Rows from block 2 of a small masked image model, named by matrix and row number. Rows with one number belong to one neuron. Each number is 200 + 20 x the weight over its row's rms, rounded and kept within 0 to 999. All counts start at 0.
After each neuron's rows are labels from the 100 images, of 14976, where the neuron reaches its largest size: "strongest on" is what is common among them; "patch colour" is the nearest of a few named colours to the mean colour under the peak. Only what is clearly more common there than usual is listed. The data: gratings and oriented noise at many angles and scales. In brackets: how many of the 100.
# gate: MLP gate (model.blocks.2.mlp.gate.weight, 848x320), inputs 0-159
# fc1: MLP up (model.blocks.2.mlp.fc1.weight, 848x320), inputs 0-159
# fc2: MLP down (model.blocks.2.mlp.fc2.weight, 320x848, transposed), outputs 0-159

gate.327,209,189,179,216,237,205,223,156,190,177,186,201,210,222,205,184,220,192,201,216,184,235,199,232,178,203,184,199,217,159,208,188,221,182,155,170,210,187,187,229,193,186,211,197,219,186,145,197,194,196,182,221,184,207,194,210,230,204,215,214,188,186,207,176,214,231,182,195,168,262,204,187,170,237,176,200,209,200,189,182,239,205,196,175,208,201,220,224,202,200,194,234,214,182,177,205,181,178,223,198,184,196,194,214,197,176,231,231,164,215,202,212,228,191,207,220,199,182,181,210,245,191,194,260,207,209,183,206,198,224,188,173,182,207,182,219,189,180,188,172,246,175,196,208,203,221,190,216,205,194,219,199,198,221,168,199,224,176,206,200
fc1.327,184,223,211,171,187,192,195,235,203,188,179,185,187,209,191,248,182,197,203,214,190,148,212,209,227,190,182,210,187,216,184,176,182,187,223,222,230,174,221,201,159,221,173,218,186,235,227,181,172,215,201,169,224,210,219,205,174,210,209,199,228,176,224,204,192,189,181,210,206,200,176,216,212,178,207,187,194,231,207,170,179,158,205,204,211,192,175,175,189,200,160,190,218,227,200,203,207,202,175,229,211,229,172,188,174,193,181,194,222,213,170,192,174,180,203,223,216,209,211,191,182,185,234,197,198,210,204,235,200,179,223,222,201,226,215,182,220,172,218,222,175,142,199,173,216,197,180,190,207,215,209,166,228,182,215,215,188,172,189,211
fc2.327,196,192,189,206,198,201,207,167,190,251,165,175,196,165,200,191,195,204,203,206,204,184,196,230,186,217,196,177,171,187,203,167,186,159,190,211,155,207,206,173,188,210,184,205,213,192,224,173,232,192,178,214,219,168,193,152,197,195,167,189,178,188,195,191,194,208,222,215,206,210,211,222,200,208,239,213,190,169,183,202,188,188,127,212,211,207,237,210,179,251,176,211,210,210,188,228,231,184,204,188,198,235,204,210,197,214,183,217,210,206,190,206,216,217,140,202,168,163,211,195,213,210,205,204,224,173,195,222,168,193,210,209,200,198,201,190,188,186,208,179,213,191,191,196,193,237,195,195,167,211,223,220,179,194,173,202,233,181,196,208
strongest on: coloured (90); scale: very coarse (48); stripes at 75 degrees (41); stripes at 60 degrees (32)
patch colour: brown (29)

gate.310,195,190,197,193,185,173,195,212,201,183,215,195,209,202,196,234,216,197,211,189,216,220,186,219,183,206,219,171,212,192,198,191,208,202,201,188,183,224,220,211,191,210,221,211,209,181,125,173,220,225,201,183,187,180,212,183,182,205,215,220,199,187,220,196,232,195,175,194,179,188,217,209,199,204,149,204,201,233,209,209,187,201,165,212,207,194,192,199,225,188,179,230,247,219,176,204,219,160,235,183,168,214,185,193,157,178,186,221,218,186,212,210,143,184,201,186,204,178,181,185,210,205,224,171,188,154,194,174,193,156,165,206,182,180,211,196,214,209,192,201,174,200,133,183,191,203,177,230,178,205,200,172,222,215,164,204,196,207,241,181
fc1.310,216,213,223,221,239,221,213,228,205,231,145,206,217,186,232,196,237,211,179,218,162,188,184,191,214,191,186,202,164,218,208,179,172,220,203,200,214,183,173,206,224,196,181,209,191,209,198,214,215,180,174,223,190,207,181,193,206,170,194,164,176,202,203,157,190,196,239,189,177,213,188,174,209,184,210,192,174,149,202,183,201,193,217,209,201,194,238,216,213,228,214,194,166,217,171,233,213,183,160,194,198,200,182,177,216,201,195,193,193,219,182,183,201,190,231,249,168,197,166,187,179,192,210,176,221,202,221,231,222,185,222,191,203,190,204,220,197,281,166,204,219,186,215,222,220,213,175,183,189,175,198,232,169,195,192,226,211,224,208,207
fc2.310,173,206,200,200,203,173,226,204,217,188,182,191,191,236,207,179,214,213,187,219,193,172,221,206,189,200,204,171,207,210,193,230,196,204,197,178,201,190,189,211,175,202,213,200,167,143,157,196,200,200,213,185,190,222,205,194,191,252,228,199,199,205,203,215,214,199,221,199,174,195,211,216,182,162,215,180,208,176,201,227,188,192,194,240,192,181,199,211,211,234,210,186,204,178,209,197,179,173,213,211,184,193,197,164,188,187,208,201,151,186,205,183,221,191,177,226,207,184,188,204,184,210,204,157,203,159,194,214,205,225,167,197,229,222,192,192,177,160,220,187,177,207,188,208,202,209,156,234,195,251,199,215,204,171,181,214,220,212,183,198
strongest on: coloured (87); very coarse (83); stripes at 120 degrees (50)
patch colour: purple (25)

gate.323,168,210,201,180,204,173,204,192,215,201,179,205,190,221,206,195,221,207,234,165,195,240,193,235,222,208,207,191,209,179,183,195,227,211,186,195,203,203,184,188,211,207,160,199,203,224,204,224,187,192,205,203,209,194,231,196,210,202,180,162,183,192,214,192,213,179,203,221,215,233,196,214,227,240,215,193,168,228,163,179,199,185,183,150,209,233,177,190,186,213,214,186,215,207,237,206,193,211,239,144,153,205,159,199,235,184,195,213,195,218,165,190,198,233,214,196,215,202,196,210,192,195,222,178,196,178,203,217,205,175,194,180,233,207,209,213,237,220,192,208,238,243,187,209,201,177,196,211,182,213,200,209,136,198,190,219,174,175,183,217
fc1.323,181,201,209,210,221,191,205,223,204,192,199,199,183,237,195,173,218,215,238,160,190,208,189,233,242,202,183,207,206,182,199,213,209,204,200,216,204,186,210,181,202,203,160,205,188,192,204,218,207,198,202,197,197,199,213,180,211,204,184,190,172,194,197,214,203,166,198,196,204,203,162,199,199,230,187,178,156,241,162,203,222,215,152,175,171,229,192,212,190,209,187,191,207,199,196,203,189,204,219,173,179,178,200,208,225,185,209,184,190,226,168,192,220,228,187,213,241,211,218,200,194,176,212,206,215,193,188,236,187,192,198,211,226,189,236,181,234,207,192,206,219,230,195,226,183,185,223,221,165,192,197,219,174,200,185,187,173,182,176,186
fc2.323,233,179,188,191,218,189,197,204,190,206,226,152,205,195,217,219,214,194,194,172,175,196,190,226,214,208,183,191,156,181,196,208,179,182,210,202,229,201,212,174,201,175,209,202,155,190,179,200,196,205,200,233,201,186,240,208,210,184,203,212,207,187,231,205,210,199,166,178,215,186,188,199,185,190,199,216,167,195,201,198,216,223,174,188,139,206,183,181,227,215,208,205,180,185,194,211,135,195,199,196,189,226,230,285,235,212,172,211,204,207,197,182,173,192,168,169,196,194,205,175,171,224,166,163,217,195,198,196,213,206,194,194,225,216,219,190,185,190,179,201,204,181,183,205,207,187,185,185,221,178,178,172,212,177,196,187,175,227,180,207
strongest on: coloured (100); filtered noise (57); very coarse (52)
patch colour: brown (26)

gate.240,214,212,198,211,205,202,203,199,222,252,202,185,176,205,199,192,222,205,234,174,182,205,201,220,187,199,213,198,236,192,182,203,235,233,174,233,202,172,207,193,216,232,216,202,178,185,191,194,176,152,202,227,179,214,207,216,221,177,213,200,213,182,197,214,186,218,208,243,210,219,262,209,211,238,194,191,190,193,212,165,179,194,213,201,177,180,187,211,212,215,183,181,194,221,207,201,180,202,197,186,183,209,180,182,214,177,190,239,190,161,179,172,221,191,219,174,189,178,160,196,178,198,203,196,194,190,232,167,222,191,209,224,181,154,210,198,179,198,212,180,204,203,174,186,228,197,200,167,193,213,216,190,226,197,190,236,181,211,189,195
fc1.240,117,197,221,168,199,180,202,194,185,161,204,196,196,193,219,214,191,173,175,212,224,176,191,229,208,215,198,184,166,205,216,215,190,187,232,148,198,217,207,198,186,185,168,207,243,204,197,198,182,203,181,168,220,188,212,178,161,205,172,203,201,228,219,181,184,197,196,157,195,179,182,202,202,181,222,226,228,213,200,196,229,216,215,191,230,190,191,198,203,195,203,221,156,189,172,207,211,180,210,214,193,200,236,188,189,221,199,182,224,201,236,225,191,170,180,231,238,217,248,197,208,193,193,182,200,204,188,221,173,203,168,193,203,218,230,201,200,212,222,189,199,213,220,200,173,230,217,210,173,212,201,214,191,208,211,173,215,208,226,193
fc2.240,286,180,226,209,203,196,170,226,227,242,161,212,187,199,214,176,201,188,194,221,210,200,184,179,195,177,185,201,206,206,223,223,221,162,234,210,193,206,209,203,187,187,217,184,196,203,199,198,222,225,206,199,215,194,199,213,205,177,188,200,206,188,190,228,219,211,190,219,226,197,204,170,190,195,189,199,205,188,201,225,190,245,214,199,215,209,227,200,181,168,156,222,231,207,211,194,195,171,205,194,225,196,185,227,202,179,179,186,189,177,195,153,206,180,240,199,181,201,207,213,201,223,208,188,202,189,170,173,227,180,221,212,206,238,193,228,222,193,189,197,215,233,164,225,213,194,245,198,232,170,188,215,196,175,223,244,200,190,187,169
strongest on: dashes (99); fine (68)
patch colour: brown (58)

gate.656,190,166,200,210,235,185,223,197,195,178,233,196,177,218,197,169,161,187,165,192,221,234,198,190,215,199,181,183,174,204,195,187,199,219,248,209,209,218,184,183,188,236,193,223,209,219,176,167,184,190,213,185,176,205,207,212,199,232,235,177,198,223,192,228,200,194,183,221,173,244,198,211,182,200,195,222,237,197,200,229,175,179,140,229,199,176,206,206,201,221,239,205,210,226,177,190,204,204,205,203,195,208,181,199,180,181,211,223,185,179,162,208,210,179,220,205,207,215,169,192,182,230,200,212,198,190,200,186,198,193,165,194,192,191,190,152,223,174,213,218,212,251,185,166,231,206,197,182,237,226,181,198,189,214,170,182,209,226,211,201
fc1.656,213,203,205,206,202,214,190,212,248,200,187,232,216,194,170,209,181,173,247,234,160,230,205,168,211,211,206,197,235,189,216,185,191,206,202,194,197,172,238,202,181,214,221,212,225,175,220,202,228,204,192,220,248,174,186,162,231,223,192,197,184,185,186,215,168,220,199,198,200,173,187,191,203,211,202,176,149,191,177,189,211,222,246,141,173,226,200,234,213,217,204,245,166,198,191,215,197,227,170,180,184,163,172,213,216,207,194,169,203,205,185,186,181,204,161,210,177,206,202,208,220,184,202,201,198,183,218,145,215,236,202,194,228,207,198,204,208,216,221,150,214,176,215,205,166,159,193,170,171,195,195,215,218,186,215,187,167,203,181,221
fc2.656,174,220,223,260,189,245,199,162,200,196,198,191,188,209,192,224,195,212,174,219,212,196,198,168,198,251,222,234,201,208,232,209,178,192,194,189,213,250,169,187,192,229,192,211,223,191,196,207,219,202,223,176,181,208,163,194,218,182,227,206,204,213,223,225,146,194,226,181,182,229,202,209,147,165,204,205,184,209,176,168,172,227,170,197,187,196,182,185,225,233,220,215,202,181,210,231,178,221,184,200,217,216,198,213,226,203,191,179,197,183,219,208,217,201,221,210,228,190,192,170,196,264,241,202,198,175,227,188,188,173,208,208,194,216,195,197,206,210,193,193,259,218,220,217,176,164,176,196,181,202,190,226,173,192,179,246,216,210,198,231
strongest on: coloured (99); very coarse (48); stripes at 105 degrees (30)
patch colour: purple (30)

gate.407,183,196,164,213,169,187,202,185,205,205,207,189,197,200,206,249,157,215,199,214,196,197,220,264,206,188,195,170,194,183,239,180,170,212,201,190,204,217,173,186,155,212,190,202,208,225,198,188,207,197,236,219,200,171,197,170,193,206,208,208,211,191,171,182,176,161,194,208,224,222,226,193,210,216,232,207,206,197,191,195,184,168,134,232,215,191,201,210,200,175,218,172,201,203,184,190,177,212,207,189,200,228,207,225,208,172,206,219,194,192,221,180,211,184,220,198,228,208,203,186,235,191,191,189,177,179,208,187,183,167,196,233,158,199,185,214,215,174,177,195,228,226,177,178,219,208,158,183,215,209,238,188,196,180,188,176,167,191,226,204
fc1.407,224,205,220,183,220,203,188,224,189,225,170,191,166,198,190,176,211,178,170,208,185,195,205,197,232,213,209,206,207,209,198,194,249,185,187,192,173,178,186,209,245,173,171,179,201,198,189,205,160,197,201,176,211,237,198,214,187,172,172,204,211,210,186,193,211,256,199,192,199,191,212,217,178,159,176,213,207,194,200,182,231,183,215,171,191,196,169,214,189,237,190,226,221,218,204,187,204,205,200,205,213,211,195,186,185,185,185,180,175,184,197,209,197,201,201,195,174,192,179,223,237,211,217,199,217,195,234,161,205,205,185,161,198,255,211,206,193,153,229,247,194,177,206,217,212,215,209,176,168,234,164,195,216,195,215,166,225,176,206,230
fc2.407,186,225,210,199,167,227,177,201,201,192,191,212,221,208,167,177,224,215,183,216,195,167,197,201,196,173,234,181,208,197,229,195,140,201,201,198,230,179,197,188,203,203,207,237,190,167,203,198,186,198,215,208,175,174,187,219,211,188,208,192,198,193,204,221,184,226,208,199,214,208,188,217,178,200,206,212,199,223,208,201,189,218,201,245,165,208,209,201,225,233,181,239,208,185,199,232,205,236,195,211,196,212,180,228,194,196,207,210,238,193,174,182,210,189,200,200,222,193,183,237,200,169,221,199,202,192,198,213,179,237,172,209,174,208,198,197,199,196,192,195,158,198,211,220,190,210,198,235,190,250,232,199,192,177,196,176,182,204,191,192
strongest on: coloured (99); very coarse (78); stripes at 45 degrees (27)
patch colour: purple (37)